config.toml
model = "image flow-matching model"
dataset = "cartoon faces"
train_examples = 101725
image_size = 32
horizontal_flip = false
conditioning = "none"
arch = "dit"
objective = "flow_matching"
cond_dim = 256
logit_normal_time = false
norm = "layernorm"
hidden_act = "quick_gelu"
head_dim = 32
fused_qkv = false
qk_norm = false
moe = "soft"
num_experts = 32
moe_every = 1
expert_mlp_ratio = 0.5
slots_per_expert = 2
shared_expert = false
patch_size = [2, 2]
layers = 14
width = 128
positions = "rope"
optimizer = "soap"
beta2 = 0.99
learning_rate = 0.0031
beta1 = 0.95
shampoo_beta = 0.99
eps = 1e-08
precondition_frequency = 10
max_precond_dim = 1024
one_sided = false
adamw_lr_other_params = 0.0017
max_grad_norm = 1.0
max_steps = 5800
batch_size = 64
epochs = 3.6
lr_schedule = "cosine"
final_lr_fraction = 0.01
warmup_steps = 290
weight_decay = 0.3
adamw_weight_decay_other_params = 0.01
Rows from block 11 of a small image flow-matching model, named by matrix and row number. Rows with one number within an expert belong to one neuron, the router's apart. Each number is 128 + 24 x the weight over its row's rms, rounded and kept within 0 to 255. All counts start at 0. After the name is the row's rms in percent of the matrix's.
Before each expert's rows are labels from the 100 images, of 14976 (inputs lightly noised), where the router gives the expert most weight on average: "top examples" is what is common among them. Only what is clearly more common there than usual is listed. The data: cartoon faces.
# router: slot weights (model.blocks.11.mlp.router.weight, 64x128, trained with AdamW), inputs 0-63
# up: expert up (model.blocks.11.mlp.up, 32x64x128), inputs 0-63
# down: expert down (model.blocks.11.mlp.down, 32x128x64, transposed), outputs 0-63

# expert 26
top examples: pink face; pink hair
router.52 096 [152 125 134 155 140 124 144 104 134  98 143 117 153 127 128  88 109  92 113 111  89 185  90 126 122 136 139 130 119 126 139 167 127 125 104 131 134 112 151 112  83 120 127 141 145 176 165 107 106 162 126  90 142  85  91 152 127 112 119 128 110 151 110 140]
router.53 093 [137 151 116  82 101 123 143 142 125 112 166  87 102 134 118 106 100 144 125  78 132 148 129 128 154 129 124 123  65 139 162 165 179 122 127 167 155 115 165 135  93 109 143 151 162  98 149 146 121 148 124 137 102 114 111 131  91 105 122 126 147  87 116 130]
up.0 073 [141 164 125 111 115 140 137 142 101 152 138 106 143 177 120 124 117 138 140 106 142 113 151 119 161 159 164 143 136 136 111 148 123  77 151 154 118 111 109 144 133 112 150 114  79 166 116 147 114 127 118  62 133 166 137 138 181 133 130 115 109 174 130 183]
down.0 068 [153 137 153 134 158 128 121 121 146 139 113 134 189 100 163 174 126 126 111 101 164 111 139 136 112 132 135 107  87 107 151 173 110 134 129 109 140 128 109 165 106 128 145 122 160 115  96 128  62 130 148 134 132 130 177 174 154  83 167 108 125 116 125 104]
up.1 107 [110 145 129  67 131 149 130 139 129 101 161 128 149 106 118 125 142 150  97 152  75  67 127 118 185  99  95 136 138 136 161 144 158 111 113 116 105 139 144 133 156 149 123  98 151 150 131 132 127 144 121 110 121 162 150 116 154 143 134 146 118 121 142 107]
down.1 112 [128 106 161 125 171  99 110 100 136 119 118 130 123  97  94 100 147 147  75 125  63 119 121 145  72 136  94 107 130  94 108 142 109 115 130 141  80 126 121 149 133  97 138 144 138  83 114 145  92  96  98 116 181 118 119 137 110 149 111 117 126 146 134 118]

# expert 13
top examples: beard; black hair
router.26 115 [124 109 143  87 155 154 114 110 122 128 149 120 163 128  89 134 138 110 164 133 128 142 119 165 198 177 158 131 135 103 120 117 129 100 127 135 135 143 116 140 131 122 175 134  92 128 119  95 122 184 124 114  98 101 125 118 142 106 115 162 113 134 142 115]
router.27 107 [110 123 161 151 134 111 102 152 130 105 111 154 111 123 151  92 113 171 126 157 143 159 107 116 134 133 126  71 108  87 159 197 113 152 119  97 126 176 152 147 141 142  99  90 146 107 138 178 140 135 123 149 123 155 120 152 110 108 142 111 115 103 134 108]
up.0 109 [132 139 144 118 108 132 117 136 122  97 136 121 141 134 117 131 110  92 115 160 138 134 143 108 101 120 166 169 117 143 151  97 169 177 141 148 112 152 116 140 127  88 109 114 163 109 107 120  97 145 155 138 109 133 137 133 125  91 160 186 120 141 126 102]
down.0 117 [154  98 137  96 136 136 141 103 193 132 100 161 106 136 134 122 123 126 110 142 185 101  90 137 113 176 118  82 175 123 119 128 137 124 139 132 115 136 124  96 116 168 110 129 125 125 124 107 128  99 171 131 115 142 103 126 114  99 133 163 120 131 125  94]
up.1 118 [113  91 134 151 156 134 138 137 113 128 100 123 158 105 111 134 119 133 109 133 102 147 132 101 105 152 120  94 116 162 106  99 126 133 133 165 130 109 133 145 103 122 151 142 170 122 127 134 138  95 136 153 155 124 122 122 140 102 138 177 197  96 114  93]
down.1 111 [123 104 123 132 163 155 171  86 158 161 159 159 124 131 144 107 158 108  96 110 101 107 123 145 157 154  99 185 142 108 131 136 111 118 125  97  97 106 125 112 135 137 118  90  86 167 129 136  96 121 123 114 122 133 117 123 139 113 121 150 131 125 183  83]

# expert 17
top examples: earrings
router.34 131 [152 149 156 111  98 167 163 135 151 133 101 104 113 155 150 149 127 120 132 132 125 133 122 170 137 125  92 156 105 105  96 130  84 154 139 135 125 172 116  91 137  71  81 138 128 157 160 158 123 152 134 106 141  92 136 103 144 105 150  87 137 129  80 117]
router.35 083 [ 95 148 117 158 132 156 187 120 126 158 140 128 123 104 124 113  91 120 120 131 172 140 148 131 121 109 129 137 123 117 151 186 164 102 132 112 136 110 137 153 123 106 133 128 126 127 105  89 122 112 112 100 101 114 123 104 119 124 113 118 113 107 147 129]
up.0 124 [100 113 152 134 146 123 135 143 135 113  96 125 173 143  97 112 151 123 126 103  87 146 171 128 119 148 118 184 146 153 121  99  88 161 132 115 123 132 123 124 106 134 144 135 151 158 108 130 132 120 146 137 168 135 143 136  99 140 140 108 161 126 117 106]
down.0 128 [118 126 118 146 116 133 134 162 139 104 190  97 119 127 118 141  95 154 110 127 125 100  89 120 126 136 119 136 130 133 146 149 112 151 115 119 145 120 134 146  84 111 128 160  70 109 100 120 121 191 159 119 138 119 125  97 135 178 113 109  98 122 137 134]
up.1 115 [160 118 106 183 103 153 131 109 121 129 129 119 131 122 132 134 128 126 135 144 126 116  99 113 164 146  84 121 128 145 130 135 100 117 115 178 138 145 119 181 111 165 117 148 163 141 130 127 137 149 120 111 143 106 174 129 118 123 142 133 118 131 111 162]
down.1 099 [134 135 108 100 134 126 149 168 129 146 142 113 103  94 139 122 153  73 149 120 109 149 147 132 121 150  89 126 172 121 151  86 173 109 152 139 118 132 104 122 111 132 136 136  98 131 160 138 144 103 129  95 143 120 147 106  96 115 132  99 167 129 156 114]

# expert 11
top examples: teal face; white hair
router.22 097 [134 129 169 149  96 114 116 105 135 159 135 146  98 101 132 131 120 159 126 122  91 122 103 140 117 167 106 131 166 101 124 168 101 122 110 140 140 102 130 114 120 128 127 153 146 169 107 100 148 110 138 140 151 119 111 111 127 124 147 135 168  92  79 102]
router.23 085 [ 84 105 115 142 101 134 118 130 155 114 160 117 114 106 143 105 104 146 179 127 143 154 179 139 104 167 129 134 133 112 117 141 120 135 117 150  86 105 107 160 115  68 134 151 113 136 114 144 177 147 136 143 109 102  99 120 133 137 182 143 170 129 106 147]
up.0 103 [115 170 119 138 159 152 116 120  90  82 167 128 137 143 109 153 195  89 116 131 142 143  85 113  98 119 128 124 142 105 106 128  99 127 158 119 124 119 101 152 131 125 131 103 138  79  91 105 131 111 134 117 176 133 116 126 134 145 144 112 124 111 127 135]
down.0 100 [139 145 126 158 107 158 131  90 126 128 102 107 148 125 179 141 162  89 149  89 152 132 113 151 150 152 125 107 115 153 160  68 157 147 124  89 115 150 118 123 132 136  88  59 101  86 116 129 100 137 175 126 160 125 122 127 145 137 115 114 127 143 158 123]
up.1 099 [188 131 142  94 155 129 146 115 151 134 197  92 140  92 150 126 133 133 150 155 161 141  93 111 155 145 138 144 116 144 149 137 123 120 115 140 135 156 145 116 127 141 133 166 136 130 179 151 103 100  95 127 157 180 121  78 101 129 139 110 156 144 129 184]
down.1 112 [167 111 105  92 174 120 163 145 122 132 115 114 111 151 129 131 144 154 143 125 132 132 164 101 146 112 127 113 173 120 172  95 129 114 116  97 134 131 109 133 144 111 139 104 127 150 160 137 134 122 157 142 141 108 129 134 108 103 103 105 147 133 157 141]

# expert 3
top examples: beard; long hair; yellow hair
router.6 095 [141 172 123 148 149 119 153 146 106 120 130 101 146 123 155 108 169 108 137  87  95 149 104 119 103 133 111 122 126 142 139 151 123 110 113 147 176 143 141 152  99 133 146  84 138 142 184  94 115 163 133 147  92 150 133  95 125 141 152 101 143 114 125 126]
router.7 089 [125 122 136 161 148 121 167 159  79 130 162 120 132 120 135  94  95 140 139 111 108 145  83 103 128 149  89 123 112 131 161 177 157 148 106 109 149 139 115 155  91 126 163 114 123 141 155 143 137 171 143 154 124 107  92 121  89 129 149  86 114 151 101  99]
up.0 103 [135 149 122 128 126 149 128 141  93 172 110 112  93 153 144 153 158 134 117 108 180 113 119  99 108  97 165  95 120 141 136 140 147 118 117 160 128 117 127 117  98  86 156 128 148 142 134 128 159 119 113 114 101 107  85 118 139  89 122 116 110  69  82 120]
down.0 094 [150 112 126 105  93 124 140 117  85 160 121 136 112 102  97 182 114 150  82 144 169 179 135 157 142  77 148 137 101 142 117 111 130 117 133  84 106 127 141 125 123 159 113 168 108 148 124 117 133 122  98 135  83 125 136  96 121 111 133  95 119 149 124 141]
up.1 108 [123 130 112 147 114 116 109 108 161  87 143 145 132 152 116 112 166 115 148 133 169 145 118 120 137 124 139  79 154 147 169 131  98 153 123  72 132 114 104 103 123 122 103 101 136 144 137 137  81 120 152 143 172 114 182 137 140 115 115 168 146  94 163 133]
down.1 101 [192 147 158 149 134 103 112 153 145 150 126 171 136  71  92 131 116 152 143 147 105 124  99 125 108 170 130 142 109 131 114 148 125 119 104 152 158 145 118 139 145 145 113 179  88 154 141 148 128 127 113  92 162 165 133 143 115  93 113 132 117 132 101 106]

# expert 24
top examples: red hair; long hair
router.48 095 [ 93 121  80 118 116 130 132 168 148 129 195 120 107 126 116 124 153 139 117 147 128 139 137 150 116 168 122 182  92 138 129 140 131 127 129 207 173 140 131 178  93 154 201 112 138 139 133 144 115 155 114 151 111 123 100  95 101  98 155 150 114 160  95 151]
router.49 111 [128 108 133 136 132 143 115 121 115 130 147 126 143  99 169 139 189 114 134 112 146 117 155 133 146 152  97 169 106  98 106  83 111 163  90 185 163 134 109 127 121 120 155 132 142 107 135 112 141 119 138 102 136  99 117 132 127 114 131 141 164 229  89 151]
up.0 095 [163  94 140 119  93 114 136  85 115 132 161 138 122 118 105 163 151 143 125 123 131 111 123 103 121 144 145 140 148 162 148 156 151 128 114 106 149 125  86 106 106 130 156 119 110 114 125 130  78  79 122 105 140 102 152 142 132 129 184 112  91 128 164 122]
down.0 093 [156 106 149 100 108 131 113 139 143  92  78 173 122  96 106 119 149 142  88 124 112 136 124 131 118 186 151 119 146 148 164 127 108 112 115 133 150 124 146 142 132 127 147 137 127 168 123 137 125 118 176 151 146 149 160 148 121 135  67 112  88 106 110 132]
up.1 094 [176 132 156 168 126 128 102 103 124 135 137 168 122 134 116 130 155 122 102  88 111 120 111  83 132 146 123  79 127 146 105 107 130 147 124 101 140 143 146  97 108  72 129  97 121 103 156 109 148 131  69 149 124 119 128 142  99 114 144 128 168 143 119  79]
down.1 097 [170 125 129 107 163 147 103 142 166 181 114 142  72 128 185 133 128 142  96 153 135 138  96 138 104 140 124 117 120 142 130 118 112 112 160 107 147 104 140 134 109 148 178 188 108 146 158 143 128 130  56 137 153 127 102 134 103 153 127 128 147  98 143 104]

# expert 12
top examples: yellow hair
router.24 089 [133 108 130 142 131 155 155 109 116 138 154 109 101 142  94 131 123 159 144 147 118 131 172 128 125 141 157 143  88 113 137 135 115 138 100 158 167 129 122 155  77 159 100 148 106 134 125 138 140 120 146 174 127 114 106  99  84 105  77 170 143 147  88 157]
router.25 090 [112  93 116 160 103 117 126 129 142 186 148  84  73 113 118 140 120 123 132 121 143 143 142 155 135 146 121 144 116  78 131 134 178 121  89 132 100 122 139 113 122 166 124 139 147 150  78 153 127  69  85 149 126 137 122 132  96 110  97 164 129 141 132 138]
up.0 086 [125  93 133 124 111 153 173 114 115 120 142 125 143 134 179  74  94 107 125 135 147 146 154 164 101 143 104 145 109 126 100 113 116 129 120  93 130 124  97 115 126 124 154 108 126 113  97 137 138  99 171 134 164 124 122 123  97  78 164 170 132 158 185 124]
down.0 082 [132 156 148 166 109 127 188 163  94 153 100 121 119 114 140 115 134 157 118 161 122 152 137 111 117 182 114 132 113 147 117 113 104  94  76 153  89 127 144 131 122 139 134 172 153 134 146 100 113 147 135 125 153 145  97 110 156 107  94 163 113 158  85 139]
up.1 091 [145 158 106 158 115 137 127  92 106 128 157 133 114 112 137 103 178 123 101 148 104 130 129 122 148 119 156 122 140 115  95 158  89 156 137 136 110 119 131 148 142 144 137 133 149 116  78 164 109 122 126 106 110 183 115 132 138 146 152 165  82  65 108 145]
down.1 089 [130 156 116 162 131 119 130 175  70 168 122 148 147 107 114 178 100 137 107 136 113 151 138 135 136 109 124 106 130 111 118  96 112 140 150  77 129 128 133 148 101 105 132 117 153 109 111 130 130 156 112 122 136 129 133 122 147 114 196 116 108 224 138 156]

# expert 14
top examples: white hair
router.28 118 [137 170 147 157  96 141 135 102 147  92 183 117 121 137  96  78 149 113 134 117  86 162 134 155 132 154 125 171 101 119  85 156 134 140 127 106 137 109 169 151 106 113  99 166 124 142 154 109 166 158 129 122 117 114 115 106 124 147 113 100 103 108 119 134]
router.29 105 [141  80 136 130  96 123 104 121 106  79 136 155 129 136  92 114 133 126 149  58 132 127 134  94 117 109 128 192 100 140 105 125  98 142  89  87  95 116 125 138 134 131 159 173  91 172 102 111 149 132 181 123 124 115 143 101 111  78 136 159 130 134 123 109]
up.0 100 [158 148 102 119  94 113 167 161 118 100 133 139 101 118 116  97 147  95 111  91 146 134  81 152 131 122 133 144 137 149 122 135 119 130  83 155 112 116 110 126 112 107 127 175 114 128  94 101 146 134 102 142 125 119 129 163 128 126 127 155 138 134 106 128]
down.0 107 [164 129 126 100 109 167 103 130 130 115 135 130 169 139 107  84 151  93 131 114 141  96 138  99 144 128 108 135 130 134 110 114  99 147 131  90  92 128 121 123 125 126 120  89 158 126  90  94 177 131 127 134 147 140 110 130 111 158 181 106 174  85 118  73]
up.1 113 [136 130 105 170 111 102  43 139 157 144 109  91 157 138  97 111 134 106 130 149 167 136 121 118 128 135 126 154 168 110 113  92 132 128 107 122 154 139 110 127 135 181 117 126 171 155 113 111 143 109  80 156 137 107 140 132 168  70 110 123 123 128 140 110]
down.1 110 [170 102 108 139 168 157 106 137 140 129 140 132 102 111 147 145 103 114 139 136 165 105 161 170 142 113 100 112 132 118 105 182 122 134 103 148 192 128 153 115 164 122 147 112 129  61 125 120 138 106  92 105  86 137 135 132 154 118 128 132 100 112 164 167]

# expert 5
top examples: bald
router.10 094 [108 135 121 150 119 146 151 121 159 149 139  94 123  86 132  97 103 127 133 135 117 142 111 104 134 139 139 110 158 139 130 138 149 124  92 135 158 182 118  93 153 125 141 132 120 107  98 171 132 129 128 142 154 123 147 128 115 124 130 180 148 104 124 129]
router.11 123 [130  80 158 110 177 149 171 144 162 136 145 156 125  82 117 115 120 150 114 135 164 118 112 118 137 146  88 141 168 118 103 136 102 120 129 118 106 154  76 145 138  79  99 112 122 154 118 124  84 125 123  98 135 111 100 111 160 117 125 119 129 119 124 155]
up.0 099 [138 158  70 111 141 119 144  99 183 114 162  93 137 115 139 122 112 130 138 136 166 131  81 143 143 176  90 122 108 130 177 132 119  90 139 125 123 123 108 112 103  94 155 100 151 144 166 125 138 156 161  98 122 107 128 130 139 116 133 156 175 143 161 130]
down.0 106 [115 121  99 134 140 124 146 125 163 171 115  97 165 120 159 142 141 184 164 122 110 180 136 114 144 168  86  95 142 140 165 121 135 123 101 127 128 127 142 139 110 152 148 138 109 139 167 148  98 123 131 135  98 157  97 132 115 141 189 121 152 155 154 160]
up.1 106 [156 147 132 164 145 136 125 164 138  81 112 122 140 122 138 120  88 126 130 106 176  82  73 153 114 144  84 137 133 101 131 164 130 131 149 149 139 152 161 116 177 152 116 154 113 167 166 134 113 113 144 145 151 143 133 146 130 121 169 160 145 124 165 131]
down.1 097 [140 152 141 175 110 131  91 117 171 114 163 129 102 155 151  97 123 137 131 174 154 147 159 130 142 111 134 107 100 155 134  86 152 102 156 121 168 135 128 128 145 113 131 171 151 123 143 143 154 116 130 109 137 151  96 122 137 109 130 173 149  91 108 133]

# expert 21
top examples: teal face; bald
router.42 113 [ 95 140 138 143 110 105 106 145 147 138 130 153 155 141 101 131 159 144 168 125 164 146 180 128 137 123 135 107 114 104  80 129 102 146 121 112 114 108 132 155 171 136 156 140 125  88 174 133 143 111 160 157 106 119 134 111 158 141 111 124 114  91 132 160]
router.43 098 [144  90 128 127 133 125 160 128 142 132 128 109 101 126 110 179  86 136 141 158  82 121 114  93 128 119  95 145 165 109 110 169 101 136 159 141 123 142 118 129 132  85 156 121 132 171 143 130 148 132 128  93 150 148 160 125 139 131 121 134 178 105 146 115]
up.0 104 [124 127 108 132 116 135 156 100 111 131 129 102 109 110 110 112 117 112 134 138 161 150 121 100 133 154 127 112 107 122 148 154 156 134 146 100 127 153 106 128  97 147 157 157 168 106  81 155 132  79 115 125 148 143 131 138  99 108 133 147 101 141 112 106]
down.0 094 [ 83 101  98 121 117 122  86 129 131 143 146 136 135 140 128 121 141 112 169 135 162 139 147 122 135 139 127 147 119 145 143  90 135 121 121 143 143 154 106 125 164 140 104 164 115 136 110 140 164 131 105 145 169 145 109 115  98 127 130 159  86 175 135 125]
up.1 129 [144  85 132 147 105 133 123 120 127 185 115 140 128 113 151 134 164 113  97 135 105 152 124  96 106 118 129 121 123 130 162 167  99 144 117 132 140 131 129 135 124  99 131 135 150 130 115 130 135 113 126  69 110 138 107 135 101 102 144 100 143 124 126  85]
down.1 156 [117  99 112 135 117 151 152 137 151  88 137 124  85 156 112 122 134 145 171  90 110 107  94 134 158 144 155 126  96 128 115 135 143 135 131 122 135 118 134 148  96 118 148 174 147 140 131 142 116 131 171 129  97 112 159 124 119 129 115 132 127 156 132  84]

# expert 1
top examples: orange hair; curly hair; beard
router.2 094 [152 116 121 115  83 128 122 111 135  86 124 118 122 107 102 121 107 136 139 155  58 167  83 111 136 176 154 163 114 121 114 151 114 159 160 116 118 129 147 147  98 144 127 100 119 144 141 138 138 149 111 126 138  87 102 128 143 124 103 145 142  94 121 111]
router.3 090 [ 68 104 116 120 115  57 101 149 166  85 132 111 145 128 145 144 158 144 127 138 150 119 157 144 140 146 101 131 104 119 111 119 125 156 107 162 103 123 127 161  78 115 160 144 144 175 113 168 125 141 106 129 128 135  93 117 118 111  91 157 141  88 130 132]
up.0 082 [149 171 102 137 105  72 129 119 164 148 122 128 177 120 143 173 123 139 133  97 168  80 109 171 121 115 123 128 124 119  97 141 134 133 129  91 112 139  88 183 145 145  82  82 142 108 168 133 141 130 131 135 121  93 111 122 154 136  93 109 154 119 131 128]
down.0 079 [154 126 118 197  95 109 106 115 161 136 100 150 169 115 117 116 149 117 114 152 138 125 143 139 141 106  97 139 135 114  90 137  90  89 109 175 124 161 138  82 134 130 129 163  96 118 124 141 133 130 147 143 133 142 118 132 106 150 169 138 159 100 132 126]
up.1 080 [105 141 125 171 107 167 141 118 154 159 130 119 105 137  86 127 111  92 101 123 167  89 158 133 150 127 183  98  90 100 104 117  85  83 122 122 134 109 133 138 131 146 102 147 109 124 143 113 130 155 101 102 193 127 114 120 138 129 109 144 121 139 140 145]
down.1 084 [110 134  75 126 138 104 125 125 124 119 127 116 129  58 125 120 150 182 127 156 166 151  90 136 146 145 144 158 146 143 133 157 148 130 152 181 147 119 138 106 120 110 155 118 109 120 133 147 107  78 108 160 118 129 106 131 117 139 130 122 100 151 129 102]

# expert 2
top examples: black hair
router.4 106 [ 92  98 150 163 134 124 156  89 117 123 148 112 132  96 150 118 129 130 132  93 145 101 117 138 132  84 125 114 142 147 113 163 132 155 122  88 141 139 111 130 142 129 128 138 131 137  75 125 113 171 150 113 119 169 103 149 114 119 120 128 132 136 117  88]
router.5 101 [106  68 131 128  81 139 179 180 123 126 155 141 136  88 161 105 130 124 131 124 141 126 126 117 106 132 102 115 217 155 141 152 141 109 133 150 135 144 124 162 134 149  93 109 100 138 128 119 113 128 122 142 119 166 107 138 109 158 145 147 168 136 105 130]
up.0 099 [147 136 134  96 132 115 109 122 190  90 131 141 115 114 118 108  95 125  75 182 165 148 127 114 119 149 116 126 139 109 113 128 128 116 140 114 139 104 128 157 191 119 120 122 117 119 151 136 125 110 153 129 124 117 135 169 143 175 157  92 162 111 130  89]
down.0 117 [119 140 139 139 151 110 104 164 140 136 189 148 154 167 111 141 115 142  76 116 141 131 146 151 117 153  91 177 140 113 108 119 110 134 109 135 165 152 147  95 186 115 128 146 178 139 134 142  92 164 106 137 129 131 143 141 127 134 107 118 126 133 117  88]
up.1 092 [119 120 106  86 139 122  44  88 131 108 146 162 128 126 130 149 114 155 145 114  97 145 122 159 145 105 131  89 147 127  97  91  95 134 126 179  82 137 119 124 157 119 110 125  99 143  99 136 128 184 128 117  92 164 130 123 117 119 132 126  75 139 119 162]
down.1 085 [ 96 131 113 121 166 140  82 103 124  91 124 162 112 114 127 116 150 152 136 150 101 136 157 118 129 129 142 151  73 131 130 106 126 130 104  58 120 131 113 130 132 146 126  96  90 111  89 109 148 133 185 136 112 144 145 118 127 165 153 106  62 102 102 152]

# expert 23
top examples: glasses; surprised
router.46 139 [141 151 167  87 157 193 143 137 123 102 101 176 164 110 147 157 147 140 142 123 127  91 115 132 152 145 125 123 130 124 103  97 104 119 175  90 144  89 127 138 136 106 140 156 101 104 143  88 119 111 112 132  84 136 168 121 138 141 118 110 150 143 149 113]
router.47 088 [111  84 137 116 138 114 130 118  86 128 194  98 154  74 138 129 150 141 105 122 117 121 157 127  82 117 116 124 104 115 135 140 150 128 116 131 129 131 105 160 105  99 105 174 159 108 142 115 111 119  87 100 137 157 149 140 137 114  86 169 147 146  73  98]
up.0 130 [140 122 149 116 125 175 119 167 138 105 128 124 127 132 133 163 109 166 123 159 111 132 155  66  83 125 107 127 117 158 192 149 136 111 131  87 116  95 141 143 135 153 139 113 119 119 146 132 157 135 147  55 156 155 106 140 122 107 162  97 157 131 128 159]
down.0 112 [154  94 105 121 122 125 158 159 110 141  92 135 130 138 110 136 146 143 117 116 107 116 116 121 119 123  98 113 105 141 121 108 140 118 129 144 123 109 100  85 129 103 139 135 137 108 159 136 147 148 130 139 177 126 126 113 137 155  92  81 177 102  91 126]
up.1 100 [115 103  97 146 146 124 130  97 120 109 132 121 164 131 122 122 114 117 123  90 122 155  91 110 135 120 124 142 139 130 115 115 138 160 114  92 149 137 127 165 169 157 124 134 128 119 150  98 141 118  75 137 119 116 142 154 151 114 116 108  93 157  88  90]
down.1 102 [ 84 128 117 143 167 143 162  85 113 138 100  82 117 101 137 164 138 107 142 133 152 142 149 132 101 125 107 148 137 131 130 125 103 135 129 164 116 121 129 121 177 152 101 152  96  92 139  93 145 132 146 138 143 153 104 140 133 103 117 118 133 103 150  87]

# expert 30
top examples: glasses; orange face; hair: long hair; yellow hair
router.60 097 [111 147  68  84 112 163 138 129 104  83 147 131  86 147 133 118 164 173 154 146 140 104 129 104 123 135  97 143 142 156 118 164 108 119 122 131 143 141 105 113 121 150 107 126 101 121 145 128 106 147 122 137  89 118 112  65 103 113 184 164 107 124  96 114]
router.61 091 [ 92 103 108  98 132  95 165 128 137 129 170 134 128 106 106 125 133 136 119 191 108 151 121 126 129 143 122 113 155 145 127 128 129  97 121 138 101 155 154 175 161 142 131 131  78 129  69 110  77 132 109 158 113 130 120 122 116  83 165 144 111 132 103 121]
up.0 102 [131 124 117 121  69 186 144 133  76  90 160 151 154 121 132 133 112 109 118 118 128 126 179 108 114 118 123 138  83 128 161 163 125 134 156 168 121 156 143 147 118  71 146  99 152 139 139 155 103 143 177 137 141 133 161 119 123 139  96 141 137 105 140 140]
down.0 091 [120 123 117  98  81 114 141 139 142 150  86 165 119 140 124 133 156 102 126 113 136 141  95 132 113  98 131 133 118 131  59 140 135 131 120 138 124 119 131 138 148 157 123 135  96 126 162 123 124 180 126 118 154 122 154 121 120 152 115 116 113 133 162  93]
up.1 125 [140 142 134 114 115 134 104 130 132 131 101 120 132 142 108 104 156 126 135 117  95 124 105  68 123 108 121 153 119 150 138 141 144 108  98 190 135 132  96 105 144  78 134 129 124 135 162 142 137 118  88 139 128 109 120 157 127 129  32 134 144 122 125 111]
down.1 137 [124 123 131 107 128 109  82 128 152 111 121 130 162 102 123 115 127  88 121 130 116 105 143 118 141 122 137 174 112 143 112 127 135 141 122 127 155 108 132 135 128 152 161  91 141 105 136 114 124 127  88 122 127 143 131 115 124 131 222 109 136 110 130  77]

# expert 0
top examples: purple face
router.0 089 [ 97 141 109 106 147 142 132 129 105  99  57 108 118 152 116 154 189 105 123 134 171  92 144 117 127 132 124 120 145 141 132 121 101 124 124 167 120 148 106 154 149 114 108 118 116 131  76 109  99 169 154 130 134 130 111 115 115 103 170 127 164 131 119 144]
router.1 093 [140 130  91  94 102 114 137 118 150 138  95 119  77 119 124 147 130 118 132 148 129 130 158 107  83  87 128 156 175 131 122 128  88 151 124 151 137 130 100 138 181 153 133 157 127 122  65 112 129 134 133 127 119 122 148  84 143 189 153 160 169 117 151 134]
up.0 116 [ 79 133 131 134 144 158 132 132 106 132 105 137 126 145 141 151 120 122 106  85 135 127 111 130 131 158 133 109 116 138  89 127 114 114 187 136 141 115 177 142 112 101 122 164 114 152  83 115 117  96 125 144 137  96 126 164 142 116 152 139 141 142  92 125]
down.0 118 [103 169 153 139 146 159 118 130 133 157 138 130  90 128 126 124 135 125 122 126 121 150 148 136 139  74 122 141 144 102 126 136 122 134 155  84 116 136 120  95 122 114 162 137 145 135  87 133 153 112 117 142 106 159 112 146  88 122  71 111 165  98  96 175]
up.1 101 [124 134 138 130 133 112  87 119 118 121 161 129 127 103  99 120 147 119 143 147 107 122 126 127 145 155 130 135 140 145 141 118 147 119 180 137 148 134  96 147 156 113 152 118 117 144 118 169 126 149  63 131 136 161 135 121 137 149 106 125  95 137 102 147]
down.1 113 [148 156  85  98 137 126 101  95 145 104 116 129 124 150 104 165 122 131 108 126 108  91 140 118 112 141 136  97 151 139 129 149 161 125 114 111 124 129  77 111 121 140  99  97 136 137 138 150 136 121  87 107 122 157 144 111 125 136 144 180  91 127 156 113]

# expert 18
top examples: black hair
router.36 095 [122  96  74 143  99 123 121 159 139 129 125 145 129  95 146 115 145 101 136 119 154 164 129 144 136 186 127 119 120 134 139 155 100 142  76 175 126 129 136 158 144 120 170 126 117 164 130  91 119 130 106 129 135 115 103 117  96 159 138 148 100 124 127 121]
router.37 096 [147 120 123  76 122  95 114 149 152  95 190 141 162 174 170  98 109 105  79 113 144 131 116 116 138 124 184 142 111 112 131 125 138 146 157 150  98 126 139 109 145 132  76 140 145 146 127 134 130  79  82 130  93 111  93 111 139 126 106 157 104 119 125 157]
up.0 089 [ 98 137  94 130  78 108 142 131 129 104 126 150 166 112 134  72 120 159 155 106 157 108 147 128 138  91 129 147 152 156 125 138 107 125 146 135 130 119  97 151 125  95 146 161 104 109 137 115 121 113 134 119 123 126 116 151 175 163 143 102 122 131 133 142]
down.0 085 [114 142  87 122  89 109 124 125 135 109 111 125 130 136 135 110 135 125 118 153 124 163 155 112 121  95 141  96  86 161 135 158 121  88 159 150 152 113 112 134  78 139 124 166 161 123  87 133  85 174 122 106 166 133 100 104 144 177 112 162 138 106 150 107]
up.1 085 [149 150 137 139 131 105 139 102 134 167 127 147 147 138  96 127 157 156 167 125 101  81 154 102 127 156 113 157 149  97 116 113  80 147 157  92 137  74 133 129 104 131 149 130 115 160 141  75 138  97 141 125 100 113 116 136 171 106  89 134 115 125 148 160]
down.1 108 [149 135 105 106  86 143 130 123 138 124 136  98 137 112  91 103 141 150 167  69 144 145  95 152 132 124 126 129 150 128 152 124 106 124 139 128 132 121 143 140 141 151 124 154 105 127 129 136 138 117 111 127 123 140 143 110 103 127 127 142  67  92  66 160]